A small class-conditioned image flow-matching model, trained from scratch.
Training: soap at rate 0.0014, 2900 steps, batches of 64.
Rows from block 9 of a small class-conditioned image flow-matching model, named by matrix and row number. Rows with one number belong to one channel. Each number is 200 + 40 x the weight over its row's rms, rounded and kept within 0 to 999. All counts start at 0. After the name is the row's rms in percent of the matrix's.
After each channel's rows are labels from the 100 images, of 14976 (inputs lightly noised), where the channel reaches its highest value: "strongest on" is what is common among them; "peak at" is the part of the image that holds the peak. Only what is clearly more common there than usual is listed. The data: scattered letters and digits in many colours. In brackets: how many of the 100.
# convs0: first 3x3 conv (model.mid.2.convs.0.weight, 192x192x3x3, each kernel summed), inputs 0-191
# convs1: second 3x3 conv (model.mid.2.convs.1.weight, 192x192x3x3, transposed, each kernel summed), outputs 0-191

convs0.190,077,263,271,202,162,226,183,213,271,250,276,244,258,240,206,184,209,218,198,201,187,169,210,212,209,158,168,159,218,180,248,186,243,180,150,204,186,127,183,203,228,248,239,242,235,144,186,199,233,193,175,267,177,200,286,232,186,291,240,130,206,200,209,226,141,208,230,293,225,218,145,241,152,164,207,245,175,182,234,136,225,213,118,220,189,178,216,157,204,112,174,252,216,191,172,197,243,252,142,216,277,210,248,167,184,175,236,183,289,271,241,212,164,151,229,154,246,152,236,242,106,211,217,125,245,210,173,224,286,249,207,150,258,218,211,265,219,167,223,153,218,270,279,176,180,153,180,175,243,233,167,231,254,238,180,172,208,218,158,198,168,188,268,252,195,182,166,179,167,281,224,199,240,219,199,164,245,187,147,207,234,156,196,197,190,221,200,185,138,236,147,215,223
convs1.190,071,233,170,220,196,228,154,222,173,160,248,179,249,273,190,230,98,198,104,219,181,247,214,177,149,221,256,239,192,246,180,193,158,186,232,234,244,182,220,216,193,191,165,215,214,190,165,219,175,232,149,182,230,247,134,245,233,218,157,153,225,200,176,223,254,249,203,217,163,171,246,249,264,247,206,145,113,236,296,212,161,165,151,143,153,183,263,279,189,274,226,134,162,198,234,247,172,213,191,277,140,263,153,234,248,251,237,224,236,153,202,251,174,236,192,176,171,186,165,155,210,202,126,193,216,217,278,184,145,213,236,165,181,238,250,284,187,211,166,267,227,143,194,150,223,195,151,155,193,199,199,209,285,216,195,249,200,191,234,186,200,232,143,182,228,209,301,121,192,211,181,237,181,213,124,206,225,163,155,225,185,207,129,236,211,156,175,253,224,189,194,239,179
strongest on: black (60); brown (45); purple (44); blue (42)
peak at: bottom right (39); bottom centre (28)

convs0.43,088,119,215,245,228,237,94,212,161,235,186,213,190,162,249,199,174,239,132,195,232,228,228,218,146,169,244,119,216,249,165,182,235,200,185,237,194,181,206,246,198,219,202,203,241,283,259,196,198,174,277,225,236,202,195,206,190,205,281,228,161,198,143,118,145,203,236,200,242,158,225,237,142,173,197,207,209,201,207,190,200,191,213,197,234,221,188,226,172,284,155,170,152,133,262,154,258,258,188,256,230,195,182,208,186,179,232,227,106,190,206,202,198,219,169,174,159,198,213,133,134,187,285,203,158,221,177,206,163,270,241,150,175,182,296,203,266,142,184,194,192,221,179,218,225,154,269,138,224,176,147,220,187,135,201,162,219,162,203,172,188,181,185,172,171,149,140,204,149,254,164,210,217,309,205,153,181,217,248,175,233,185,167,258,199,118,152,295,173,225,198,271,242
convs1.43,091,197,152,100,229,235,254,194,140,239,167,247,184,229,225,240,177,192,174,168,206,223,140,138,132,199,238,184,252,211,132,131,197,201,193,228,216,157,223,152,146,115,201,206,187,146,231,171,179,250,208,190,166,238,191,216,247,235,144,158,214,198,237,226,250,208,176,168,157,184,206,195,212,139,232,208,209,145,137,174,282,177,182,120,166,252,198,219,254,222,168,275,173,234,172,192,206,193,213,187,146,288,222,184,304,226,142,147,182,190,222,247,199,217,167,242,177,199,194,175,246,241,159,163,108,191,197,63,191,168,246,88,216,164,219,232,189,236,204,200,213,192,202,166,202,154,141,174,195,244,176,159,247,201,314,173,101,219,262,235,160,194,161,193,219,216,158,204,229,209,187,195,211,153,164,205,239,174,239,267,228,185,181,180,248,233,229,159,184,217,181,211,175
strongest on: black (45)
peak at: bottom left (54); top left (36)

convs0.89,081,201,153,141,203,230,226,164,193,242,249,168,209,206,205,212,191,293,236,165,211,197,237,175,192,199,216,138,204,155,195,301,270,225,231,205,205,162,106,164,221,179,226,163,184,184,169,151,86,190,255,227,153,230,215,141,217,155,210,176,212,243,147,186,277,155,134,131,150,199,280,197,187,288,206,151,230,181,102,232,178,225,253,143,169,228,199,238,138,239,229,172,190,178,298,145,114,176,184,196,219,143,202,247,202,179,91,138,143,197,196,149,231,200,128,174,195,202,166,199,186,147,196,214,208,191,190,165,198,209,191,180,167,239,234,157,215,168,192,227,151,284,184,148,173,121,189,219,197,165,234,255,244,192,199,177,154,204,184,178,207,190,148,210,196,209,198,204,166,237,235,181,127,179,251,182,150,206,246,222,216,162,242,211,181,123,151,252,176,191,164,181,241
convs1.89,117,168,214,242,186,254,198,243,196,199,233,183,207,281,217,210,101,196,140,175,216,224,218,176,125,218,281,296,187,237,205,123,198,152,183,278,179,177,206,271,188,193,203,226,275,233,210,218,209,175,139,256,174,273,148,276,214,238,217,212,249,150,185,189,211,256,257,221,202,190,177,251,252,206,204,233,121,219,248,251,254,178,138,174,182,126,217,257,197,188,214,200,206,159,182,215,202,189,167,271,164,239,212,206,175,228,258,261,247,213,116,211,245,199,233,150,200,190,275,141,188,201,161,201,207,206,284,182,189,209,181,217,205,231,190,240,216,215,168,229,235,184,223,208,236,236,167,158,195,208,258,245,308,180,207,263,131,166,184,208,250,144,191,227,230,278,308,184,202,204,150,246,197,218,158,249,218,179,181,262,185,222,135,233,258,206,158,267,213,197,198,201,172
strongest on: black (53); purple (47); brown (47); blue (42)
peak at: middle left (45)

convs0.148,114,191,182,201,248,220,167,199,253,189,189,199,201,153,192,174,120,137,146,194,222,211,165,186,151,219,196,203,223,188,309,227,189,153,133,195,121,142,215,210,132,265,152,114,250,198,195,190,224,244,162,245,190,173,193,200,188,146,158,140,219,192,165,210,196,190,249,167,180,157,98,207,197,185,216,159,206,217,202,139,151,199,215,172,65,140,210,166,216,212,137,163,227,146,166,160,198,200,123,200,207,192,119,259,190,217,172,206,126,198,138,242,213,182,225,206,200,202,153,163,49,229,173,190,154,185,204,181,199,230,221,178,143,190,189,188,217,171,281,202,205,191,220,160,162,216,221,129,167,188,232,125,145,212,226,228,170,222,213,192,201,165,305,237,209,212,149,211,235,198,242,112,175,177,217,128,163,198,220,175,162,244,218,98,208,194,187,200,211,191,209,193,163
convs1.148,100,203,153,258,160,193,224,167,129,142,196,223,170,201,191,162,154,208,169,264,153,182,179,154,254,297,162,213,162,251,243,193,176,206,179,190,199,199,195,207,255,265,217,276,187,159,164,170,154,255,179,217,231,221,280,109,186,195,233,288,177,223,170,212,192,189,218,158,224,217,168,287,197,277,162,159,209,211,201,230,189,180,252,170,200,182,195,242,203,195,141,222,171,194,170,193,178,228,239,141,220,171,149,130,210,158,215,209,199,178,202,161,170,146,157,178,256,199,97,224,225,123,213,207,241,171,169,190,191,179,221,229,175,220,159,192,162,208,312,189,230,133,234,224,175,231,159,227,224,206,182,189,166,197,129,206,209,227,129,196,252,182,168,198,265,173,224,241,258,178,126,237,205,274,235,302,261,174,128,151,173,235,82,225,201,262,223,183,178,233,206,160,189
strongest on: yellow (51); orange (46); white (43); pink (43)
peak at: top right (100)

convs0.173,106,118,172,81,206,219,190,143,248,213,125,157,186,176,282,176,214,161,193,182,222,133,252,151,227,222,180,204,255,198,262,187,163,160,166,229,216,194,218,206,95,208,152,145,199,240,202,163,253,230,195,285,222,181,214,240,214,181,231,167,215,193,237,194,205,223,231,133,234,141,241,220,195,152,248,179,145,189,200,224,153,178,205,166,212,184,243,253,133,199,164,221,191,240,223,171,234,104,177,233,244,179,234,240,193,272,209,177,125,243,165,219,220,178,150,187,190,202,181,197,154,159,231,265,195,227,181,247,159,171,141,170,155,191,214,247,232,265,253,198,170,228,205,192,216,214,172,191,80,246,225,258,242,212,193,191,126,227,136,207,266,231,189,186,227,185,89,114,182,145,175,144,218,190,224,135,188,232,210,170,270,160,236,159,182,172,188,187,173,245,200,190,244
convs1.173,110,247,145,318,147,195,132,249,210,178,187,175,185,207,206,219,167,215,132,231,211,261,192,228,249,251,217,243,150,251,255,264,204,166,159,182,242,244,195,287,214,252,224,225,252,268,232,168,165,158,230,249,251,264,197,173,214,191,269,202,257,239,204,202,185,267,193,240,179,230,182,225,155,329,188,159,180,271,233,182,240,210,165,260,207,216,163,204,224,141,199,207,167,195,219,216,210,184,171,226,224,140,125,160,158,169,221,202,211,143,177,162,162,187,260,163,158,214,150,238,184,130,196,256,263,213,259,260,235,217,203,284,136,244,205,188,223,194,251,207,202,156,257,269,208,229,170,223,214,162,163,188,139,177,153,222,255,241,162,192,285,154,176,174,201,200,272,183,181,175,192,222,232,250,176,195,260,222,139,175,214,248,153,239,243,182,192,247,165,194,189,187,231
strongest on: black (51); brown (47); blue (47); purple (40)
peak at: top right (59); middle right (25)

convs0.17,108,239,191,151,184,168,132,150,208,231,239,152,274,198,209,194,213,226,148,156,193,144,263,185,185,199,254,220,202,247,249,157,175,207,195,140,234,228,156,170,251,266,249,257,176,160,186,158,170,185,178,222,192,161,211,206,113,209,164,174,189,152,199,208,219,236,176,161,160,190,251,171,194,203,171,219,248,224,225,228,158,182,182,240,163,262,229,171,233,228,229,190,152,257,200,142,193,214,294,166,265,243,197,223,171,215,202,192,177,207,195,133,161,231,196,145,280,209,208,245,132,209,208,141,204,173,157,234,229,232,211,175,244,208,182,170,204,182,220,188,234,253,277,183,200,185,144,259,185,216,220,195,142,208,192,247,223,275,153,208,201,251,345,218,285,191,209,238,233,157,192,234,221,275,277,59,304,262,174,168,162,226,188,207,172,158,216,191,170,213,196,157,167
convs1.17,122,208,201,316,161,163,171,221,187,111,197,213,216,234,198,193,162,196,151,299,161,213,204,222,278,192,147,226,108,219,271,220,152,232,171,148,213,197,145,261,298,304,251,206,185,205,191,204,190,178,201,206,243,247,212,165,175,129,238,313,207,225,214,207,148,233,245,238,244,224,194,261,191,271,172,180,170,258,271,225,100,204,224,231,202,215,204,227,236,157,218,175,194,160,173,202,183,172,182,231,260,134,164,168,197,200,244,235,225,175,137,180,215,185,238,163,250,189,181,178,186,142,239,200,256,194,226,289,218,182,183,259,184,231,180,198,181,205,241,250,203,168,218,189,197,250,176,207,206,192,184,157,159,218,130,254,288,217,151,147,214,186,215,219,200,184,237,244,231,135,187,200,187,284,191,253,175,188,121,160,207,258,182,226,241,249,190,253,180,203,210,190,175
strongest on: yellow (55); pink (55); white (52); orange (50)
peak at: bottom right (68); top right (32)

convs0.145,080,273,177,169,164,178,138,260,171,261,220,163,177,182,287,189,254,227,241,238,188,203,166,210,158,166,215,176,206,200,187,192,281,330,199,194,206,179,218,170,203,193,154,156,260,217,164,186,234,239,222,180,186,194,143,214,184,182,144,153,226,202,243,153,255,245,178,213,168,250,288,203,262,321,227,166,266,234,187,239,199,207,185,177,122,180,189,217,200,179,177,184,221,241,214,224,157,237,206,178,234,179,172,161,127,188,171,233,218,141,157,199,239,204,185,223,135,204,138,173,231,142,152,182,210,194,150,165,188,167,220,264,145,194,267,198,105,271,239,146,152,260,227,226,178,183,211,168,203,143,210,262,237,229,211,162,194,223,278,166,191,242,200,230,181,161,200,181,179,245,201,161,218,210,251,142,208,211,282,202,184,152,159,217,200,200,173,75,230,210,217,212,289
convs1.145,089,197,222,233,190,250,171,260,244,170,243,179,236,260,194,223,139,163,103,215,182,214,236,180,175,210,258,255,160,199,199,178,192,185,214,270,177,173,157,259,174,236,179,186,289,223,196,230,210,170,146,216,200,250,140,264,170,226,228,190,247,200,167,209,176,238,241,264,222,181,192,242,247,223,206,195,70,219,253,245,229,177,168,193,149,159,218,254,153,215,244,174,185,150,181,224,199,222,210,275,145,214,182,245,176,182,263,272,273,226,121,223,237,199,215,135,187,183,235,138,151,240,110,228,263,198,280,233,235,173,164,231,173,207,191,251,229,186,157,240,234,195,182,203,229,243,201,194,204,206,229,268,321,167,189,254,221,204,183,197,238,171,201,214,204,238,293,144,142,245,196,265,197,238,171,233,235,189,175,237,158,234,139,239,199,171,145,277,211,192,222,200,166
strongest on: black (50); blue (46); brown (42)
peak at: middle left (84)

convs0.164,109,233,234,183,236,257,146,262,212,227,235,198,230,205,271,191,242,196,80,243,237,222,215,248,187,204,203,103,168,173,150,216,250,237,182,249,162,164,148,171,150,257,205,113,246,188,262,246,204,236,144,216,231,216,219,224,205,272,196,169,229,209,161,176,200,251,281,235,231,203,138,175,169,210,239,180,142,179,257,247,201,161,239,258,192,191,178,183,169,197,210,223,240,166,230,170,182,205,255,262,221,194,212,196,136,204,190,232,225,159,160,166,201,206,201,187,126,186,124,249,199,187,175,224,193,230,254,149,219,227,159,197,179,161,154,228,226,163,206,144,150,114,216,128,204,177,203,203,88,209,236,244,291,164,173,208,146,246,222,206,206,187,201,197,164,160,136,132,150,254,252,103,126,180,228,141,239,201,259,192,216,157,256,204,193,153,172,205,232,215,190,235,229
convs1.164,115,242,190,182,181,224,106,269,261,198,186,169,137,219,198,222,166,183,107,166,246,241,219,171,230,207,256,190,224,162,143,255,254,190,192,274,230,163,204,214,135,202,131,189,212,235,207,199,234,181,164,227,188,162,149,257,164,249,203,117,243,171,150,167,236,209,220,227,196,188,217,144,198,275,210,161,197,199,204,211,228,203,187,199,212,160,199,219,101,205,190,193,251,145,277,194,213,248,208,232,191,187,178,229,162,158,190,180,210,253,164,202,201,231,212,165,141,201,234,206,165,248,187,229,270,153,226,260,190,165,169,260,190,174,205,226,223,133,182,223,191,237,167,208,204,198,222,218,217,137,176,352,329,164,252,219,169,207,226,171,233,214,208,184,134,212,317,144,171,242,207,136,196,192,216,137,172,235,241,223,178,145,180,202,162,101,216,191,206,168,184,191,276
strongest on: black (58); blue (51); brown (48); purple (46)
peak at: bottom left (54)